{
  "arch": "vit",
  "mlp_ratio": 2,
  "bias": "none",
  "qk_norm": false,
  "parallel_block": false,
  "layers": 12,
  "positions": "learned",
  "steps": 10300,
  "batch_size": 256,
  "lr_schedule": "wsd",
  "warmup_steps": 200,
  "weight_decay": 0.1
}
Rows from block 4 of a small CTC image transcriber, named by matrix and row number. Rows with one number belong to one neuron. Each number is 128 + 24 x the weight over its row's rms, rounded and kept within 0 to 255. All counts start at 0. Numbers have three digits each.
Before each neuron's rows are labels from the 100 images, of 14848, where the neuron reaches its largest size: "lies over" is the class under the peak. Only what is clearly more common there than usual is listed. The data: seven-segment displays showing three digits.
# gate: MLP gate (model.blocks.4.mlp.gate.weight, 256x128), inputs 64-127
# fc1: MLP up (model.blocks.4.mlp.fc1.weight, 256x128), inputs 64-127
# fc2: MLP down (model.blocks.4.mlp.fc2.weight, 128x256, transposed), outputs 64-127

lies over: screen
gate.210:127127125134102106118164150081149110072113176118133099137120096149112121146125143125118152117096118145129121127147154098148097145128107132120148123183142119157118116142132121139169110128156170
fc1.210:150131129116148082098122094131153139137118139096138133103160153193161079160128092130164144143102124128157172100135097111119093097142154114142107119141154128158106113118146158115094136145145135
fc2.210:154131125120101175157092150109064137109119131105148148125140123102128169062170141138127121104117133102163141115126136132173134095089106168105134117148146143120124141128175133157179124103136106

lies over: surround
gate.10:089115119153154133154145110139138116060076133148131081144124102117127169114133142142120168104129141137123133138175131149109098129103118176140106125159150119104121131089135132128141078122130140
fc1.10:125159136127121093145120139122102151134119105181122115121126110116096117102146187178167153147089156163125119177120118150130143118131128130127097083186114117111081120154163159120129144166120130
fc2.10:139172091150144154139110104125095125133103089150135098127121137128119124125198146108121137148159144147098096108164108102121150135166118136157118123128140107132143102110114087089112147169121132

lies over: surround
gate.7:132132138129158147151144138175133156101124136118151092134084094132137158134173120097150113139133100131127157162097132065137094107121147099123122127141117123125127152157127130183148102110116088
fc1.7:140148097126137096098121123141116083143136139126092141107094124158110198120174145156166084160147158151110147144135167150119139085120108124100107099114151104143133127116167150109113123136129106
fc2.7:104115128107129122119073090144128149117128136117161101146093119110135135184126130113103133122137067107131117102173145098124132142118135128147134145112108120163120128137121156153188093132157135

lies over: screen; lit segment
gate.121:132149148124081132101126136131152124124097119107164104118133108137171154111132107164101131095156105124080105115093116102064140106104153128133118174102135166090091124112128117157135126082118140
fc1.121:131098140083115097133133111146198144138138118127101102123127142088132139145128123073138102098106079130135163144134133124117134098145172111128110111137136190100151156130119113103137161140109132
fc2.121:105085090121202130136144136071097120134104141120103121120089139145127125113165127130150127144121155162176091082159130098144148156108133110117127106101142120189103104143120125132129129175147179

lies over: screen
gate.0:130112153087154111140099138118101129164145153135082090116149108136126109112136122133116176120082144108101133146124067117119140146129065113119129126137140133098111155163135157151152130125136108
fc1.0:113113101131112101115104140141128134116153096091144103102121130087131134126118180118105114140177181091141135108112115101177113100112124129121144148071165135097133103138123123148149076123151133
fc2.0:114111146079082131113146164156173176132131157110131132116118146110111110167136153127087113146165093116169147140124107148143114090115176105135132140153150126107105128140090135123106132135079109

lies over: screen
gate.71:102130099139184117136111101151135161106145103136151095098142125120126124104124131136140125133133147087116112130155145075129103137106142131084127107152151144076121128090122080158176123170103136
fc1.71:137129150160098156118118075134121096116110127136149134135130145165141124116099133115108145117168155127142109111145126168103147105072138137156188127150122138129147117138106149088127135110153150
fc2.71:093153137115186111118149134110177132105087172113140098110116134138153127131127108118150144111100139107157110124124132112129105128159140116133108134082145082094140145115108085141108187155112152

lies over: surround
gate.83:137127134127137149181122111149101144090134146083137121144126117108137128120131129142143097141095135139104116177098135117132095165113108181115108133165144138090123114175126114123122105148093103
fc1.83:107169159132143182125155118108144149170108165135123154127166131125173131108093159144096093077099135096100140108124127104148159143099149125147151125135121131158132139125141141130129127127164179
fc2.83:120169123121142090153109149181155156132174105138134166145108120095179145131103149150167141096113143149132110117139099104099122160132114116144122086156104138109098113153110135122101149124109115

lies over: screen
gate.86:124104132125142122171146121146152127122109104115171122132155122098115108125145146091174184118128120128133145099123141089132133108114122182152122122172115147137136113188069082098143101134122163
fc1.86:134129142124091141116087130156123107157097143152121079144180112133162137094139118136102077136204110143130159131090121124098116099107136111117099153094126153105076179096179124128131138171131153
fc2.86:106114125112186123113139131100118138128154155171126121130088096112143079142148130140146119099106148130136127138145146093197128145154113130142129134133145094133115125178082111100102110110161095

lies over: screen
gate.162:123134167112112123154114094089115121169115071126089130139171121140127119106116131108151151110131156116153143111126095135079157118102174134110121136152127156105156138110117088109110150107136165
fc1.162:119090149121169154158118122118153125135119167142135144108066088128131162128180121109180109136109107098136125122126149160183118143108112132078109140126121100109157164101120144117115141130146093
fc2.162:137120101145138139130132126170160104121129133094129128115176170125135150143098131135141135177107166133132133134109140089098144062126129109128109125133160113099102120165111142095116142118109159

lies over: surround
gate.157:102165131124090105135138148168130152126110137125130108102144131105123160091154125106091177132119088151125127189151153093103119134147119138148075108149160158165090124117097137125103164103093123
fc1.157:150124119110112115160131146155117146107128115132125140138123114165117145107130140157104097152079154148083138147199156104149099168136136127128093077132113100108066115132105120133090146088094151
fc2.157:107121103154089142109108149112100110140110163143105098122121135143109107113183131139116173169175082088146087132120153136115133081161146113158134117137170123183127176136121132115138155107139163

lies over: screen
gate.220:168148096153113143156122091120095132179133148068103130137168136161143112114059141113108107120146160178131153111116125116114169134118143076092117106124154129101130099148129101124110100143137147
fc1.220:141096121146104124150116082164092121157154139098133135133129109156106135113150133133139110170171129152122133137140146171076133153096124123155162099096159099140165145132124137134128141157127107
fc2.220:124122115115114124137103090086150124127121177115114160128125114133176114156048118121132112122113147145185128127109131145174124155117139154166155106111156160095134139080179133098147088150115125

lies over: screen
gate.232:158159141109151139138083145119067138096137096130129096149113111143145124161141130134142144118153102149118088096141090119124109125119153109095143133141149124148172160128101136139171041119122107
fc1.232:119115101129092130108105123130138129158084068143124124103133177121137115136086133122115122124110160097123152113163134116136123129135134120099111096146157165171094126106109156113097114123115134
fc2.232:146144105151180116115160099114140115117089151075151116143161090136124130140092150094155161087151134130141095190120149104112114127113156170122127110119119145120112104090088086164173123164127130

lies over: screen
gate.75:148129123130139133099095113114151130128121092131118164143106101159151099147097076121125114118131076191092087151109119140081133153154143126109096143115138134108136113096125082138127147100122135
fc1.75:105092099165112130100109133149102140126174116134081140159105132072119147123127161142138159119119144153109134118185100116105115144147104116117132094105095134125154131135152131152121111088142144
fc2.75:144098098132150160137109110110089094111161118174101118116122081107102127155146118159144104122096117140110120112111111135131156087159111093146165092112133082160147155136128109161112130121162107

lies over: screen
gate.24:109169154118120125099090112116095179144103101135139146123097159094175092149138142148115081154159124120112119119138164148108134113080101113126119143135115099092142103137132138100161095104125110
fc1.24:131142151135115104163105131089107097133082134125131099127154170137177115103113159120123140134170106107104107116145166133104110124082146110085114172118158104159156127124126135093126096131183101
fc2.24:137176108141115201106094130125116115095127114140106100130121128140110140103136148104121141133131138098141107146124150146087121128125116140105129095159152119146159103118112170128090129082145150

lies over: screen
gate.122:112146140161113127120115063183157137076103132163146120144161168099166104123121162092107116158134123124119124107119146146100158120149098112105122170158132156126140116093158124105160101167111150
fc1.122:177155137161160107133098164082121097087092143129149132135099116140148118134091107115116121124141139126165129140123146138117128105118105134130150132101120126105121107106167183116133104129176141
fc2.122:093107128161120173073097121110130083117160087138098138095107131099107114109137175144170118152093158099148153155126137146153154121155138139150138135154113123168107159184100145102171109102118134

lies over: screen
gate.217:136125140153127140094128085090136123110072094151134134164114170116158139153105146106106112121137105116163107122146128169074134123118132132127149156106105112131150105088114136115134099115147168
fc1.217:137124165130130149134142098121170092148119110154080129121137112075191127079137116143133137114116115152128131130118107149081121117117152132094113131118130128127137113125192143130120152097165138
fc2.217:140101111143103140129109165131100093110189113120117132146098130134087134162122134159105134175128163138169139120170129151149134123106121117156148077121166141158136120131103122125155081129118126

lies over: surround
gate.127:108118101151126129147117128125127114098185112121131103124091134112112177127177089109146147115087167150117125202144150150118133113118110129093109134125163158112151153090169095160134140124084126
fc1.127:151109124141131142136111139126141115110121137073142121116106127105144132167108115125144159143081158145155112145150088118152143144136103177127159130156169140112074118157124147125132123150087122
fc2.127:137092115129082100090159107103058091131142132181124153108111140189088102145158102122098126137136102123104175108126140165131132112130076136103163128109136121150179135123147144124170087172138119

lies over: surround
gate.135:121155117134079107142100127100109123112070105131121090077150082130138122101165118150139148138127143127133156109152097129138101124077129152104108141164171113114095171083140114136127184114094119
fc1.135:126129119128112097137132160111126142141173106087106115184144120124113107119163125138145144080141141138133136145158141128113127109168111147159141089102169177122101151129095107112106143115117127
fc2.135:099126168140141140128151102109128127124092146124129111135143122110144089108187141137131123095119099127115170093128125153146117143145098118152138125113149140067136155144109100131137158151148180

lies over: surround
gate.70:139154091148106139146109133081075105121123139099118083097132113084140115137164152145135130117108160144172130141170123123093147120134143133125130121159075100166114150096097146141102141151095126
fc1.70:128171141101137121098159138145106109134127097082143169174107148098115130126119156136117078139152089113151117144136113098178115133157171121129116149121084121150156122145116131126096131163091073
fc2.70:139087178107118101114115123157120160118153146099131096095156118107149136116106105123112113164131107136126149119154108158158115106176123168071129127116118108101124129138130114123123162112150152

lies over: screen
gate.204:134112118146154097124131152132107129139159124134138087111090122175111154129174096150090132160122188110114098209150134119113110139113085115119076101131123141113171122147134110156158110132122109
fc1.204:142152126089093160173130124068110126121105100140150131154143140093131098120153126086132108140155104096147190104109150168147095137112132141099151127174129092192131144119070161098135131103107130
fc2.204:172140086161145151124127135156129138130096128089125100111143120113152128111108116137112131139139121175145102125147150141126130147173112106128094073142149175122122112162117068119106125156113167

lies over: screen
gate.57:115150149139117155149121144064137111097138104123128175168066161104156130131100150092112166100119105136149126107083103137100192116112155096155136161154119152149119143147158110110111094094112112
fc1.57:109097147111099150095134138123121150124160106127123117093142131133083110151158173142138130106123113085121164112136152107156105117120111115133100135176121171109117111130085108152124123116110153
fc2.57:132142144116140101131152150156129173120092193146123089082141108123141132142158119119143100142116145108066128125131123132124100117099143107054078119121129098092136121117119119128123138156153098

lies over: surround
gate.181:110107132143103090077116168154110102153135118099109073108108092109134122160111141160117143143137176107098130151143120093175105116124110121145083137172112139110096131123132087132131142137094107
fc1.181:106148086139131149101126118133154132171107126090090127132124118094140118146105111123138123129125127144109140110119143101148156146139156107136110182114058135104126108145121130149140124146106168
fc2.181:120106155112161166146122139130169157104108151135125127118080123107140134107131152142172104160120168131161090148130084114095124147111148131110122074129111108157097110131129156177105119128099118

lies over: surround
gate.112:100099115133106103137115101157142107097168099153105116106110119123100183105171130134159156128107132130118127197132139126104114141122100118097124110167161104162135165138110133161169142111108098
fc1.112:155140129157147135159140095157104114084125159079112150129117127116140132162128102131149138153119137195096089122143127142113157160108115130123146126151122123121130115136109113103108134171082120
fc2.112:128103173141119123106130137115122076131131078145116143099100171181086095119190105107135144151145098119140150121133098161117127100144127111139155163146114124140150148117142151141149112145134095

lies over: screen
gate.158:125120119097104074110147091136083134144116139138147124118131126160103145095123151091127105125156148074135160135092132122121079109079125162092126106115194149077132171104170129117142110126118133
fc1.158:118174161135168125107101146109119169123167112108108147144108161123148164187152128143114111153132152123108122105132121154170133147146103112160145145170068136130141095152091161135120152106126106
fc2.158:133113089137106135134148116120136116086125063155130171195155131119131133114097133112140129105122141138141118102128140108120138132135108145141142134156126145132113094085108074173124099132133088

lies over: screen
gate.184:156154118127132135105142131141126149077136115077120120140103142144096176117124154107117110120102128084133130159169133105152122145137145127129087110116179130125118074169134104177108159146101107
fc1.184:109129150114142088128120123151103139158107118196097092105144134099137130159120168149150144122123115118121128110149124149116102109097129121115147154154126162136083134135123164131119152168135161
fc2.184:099119141127100137100124126144081159134145093129122178143119127163115112171123134157056105132092141153120149158117136139102159132148101169099133132115093152100148140117166102135177162112131149

lies over: screen
gate.236:118080136158177148120105129143132139094097132135146103094128108152145137078114111130163098112119127122147145181142165163078118127121111146113120090139146115133112138067131144141130126085153167
fc1.236:150142137117087124116153156131105153122129162149084136103084124153118118160122157130118142167122101105139123112117088090176146120112163111106135127082136112107182124183135084131085138177113096
fc2.236:145102157070125129138145164110096148123149168123125163079127149149143146134143129097106099151138118116147132103134121158176100088156117158052140149149153092118104150134102119131127145105142116

lies over: surround
gate.163:131107143103144108120162146149142098140149136125151132111112082130117130163133148143168109091137102136142113144127130127109127120103159164106122111148095101098104117108146129134131166081074151
fc1.163:152130175142190142138130159163144120097117114131164148182083096127123156119109133145150121140107134121134118161096107144146112132147154145160123180160140106105149166103147126127084152117083133
fc2.163:130090164138110109127120106145150127110099120114165088106138125146145124074136143099133150131142130100145120123121105141099094101161149137123129156159147157120096122114134084158112144160111128

lies over: surround
gate.44:122133128114129124144107156072087129089106097160143108128140136107132094101120115153133145176133136131155169171148118115116100166122090156117137053137120150114113103129109114144159093168132122
fc1.44:139111107152104159140128075112111144099110098124137130137167151105122135128135162100156169142102113152155148161133128121153130131121107172134086129125159130133102103145119146148086105142099126
fc2.44:111107148127154168134150153100081154135102134109111109140099106159131149118169117148127102149158118124115108114168153148120138102127147146151151125134183075135132112105106134073136122143127113

lies over: screen
gate.108:174161126122124089112131134108081085165106125127100121088129105152154138124137072148118089130128138153145107116151084136093112149114087096082145101108149116140110137122159132104143154111136096
fc1.108:143107157110135166202161146105148112092125147137121127152131173087119173105132168099113131115109095125148146109137180130143153092125131136097131129130140091133124143107128110110136131105149164
fc2.108:115122137124172140131103131104106067114152129134105134136144132096142157127146104156086112142104150145120113143146133117112161122183085100143142104077136097160161143126135104117096164104115126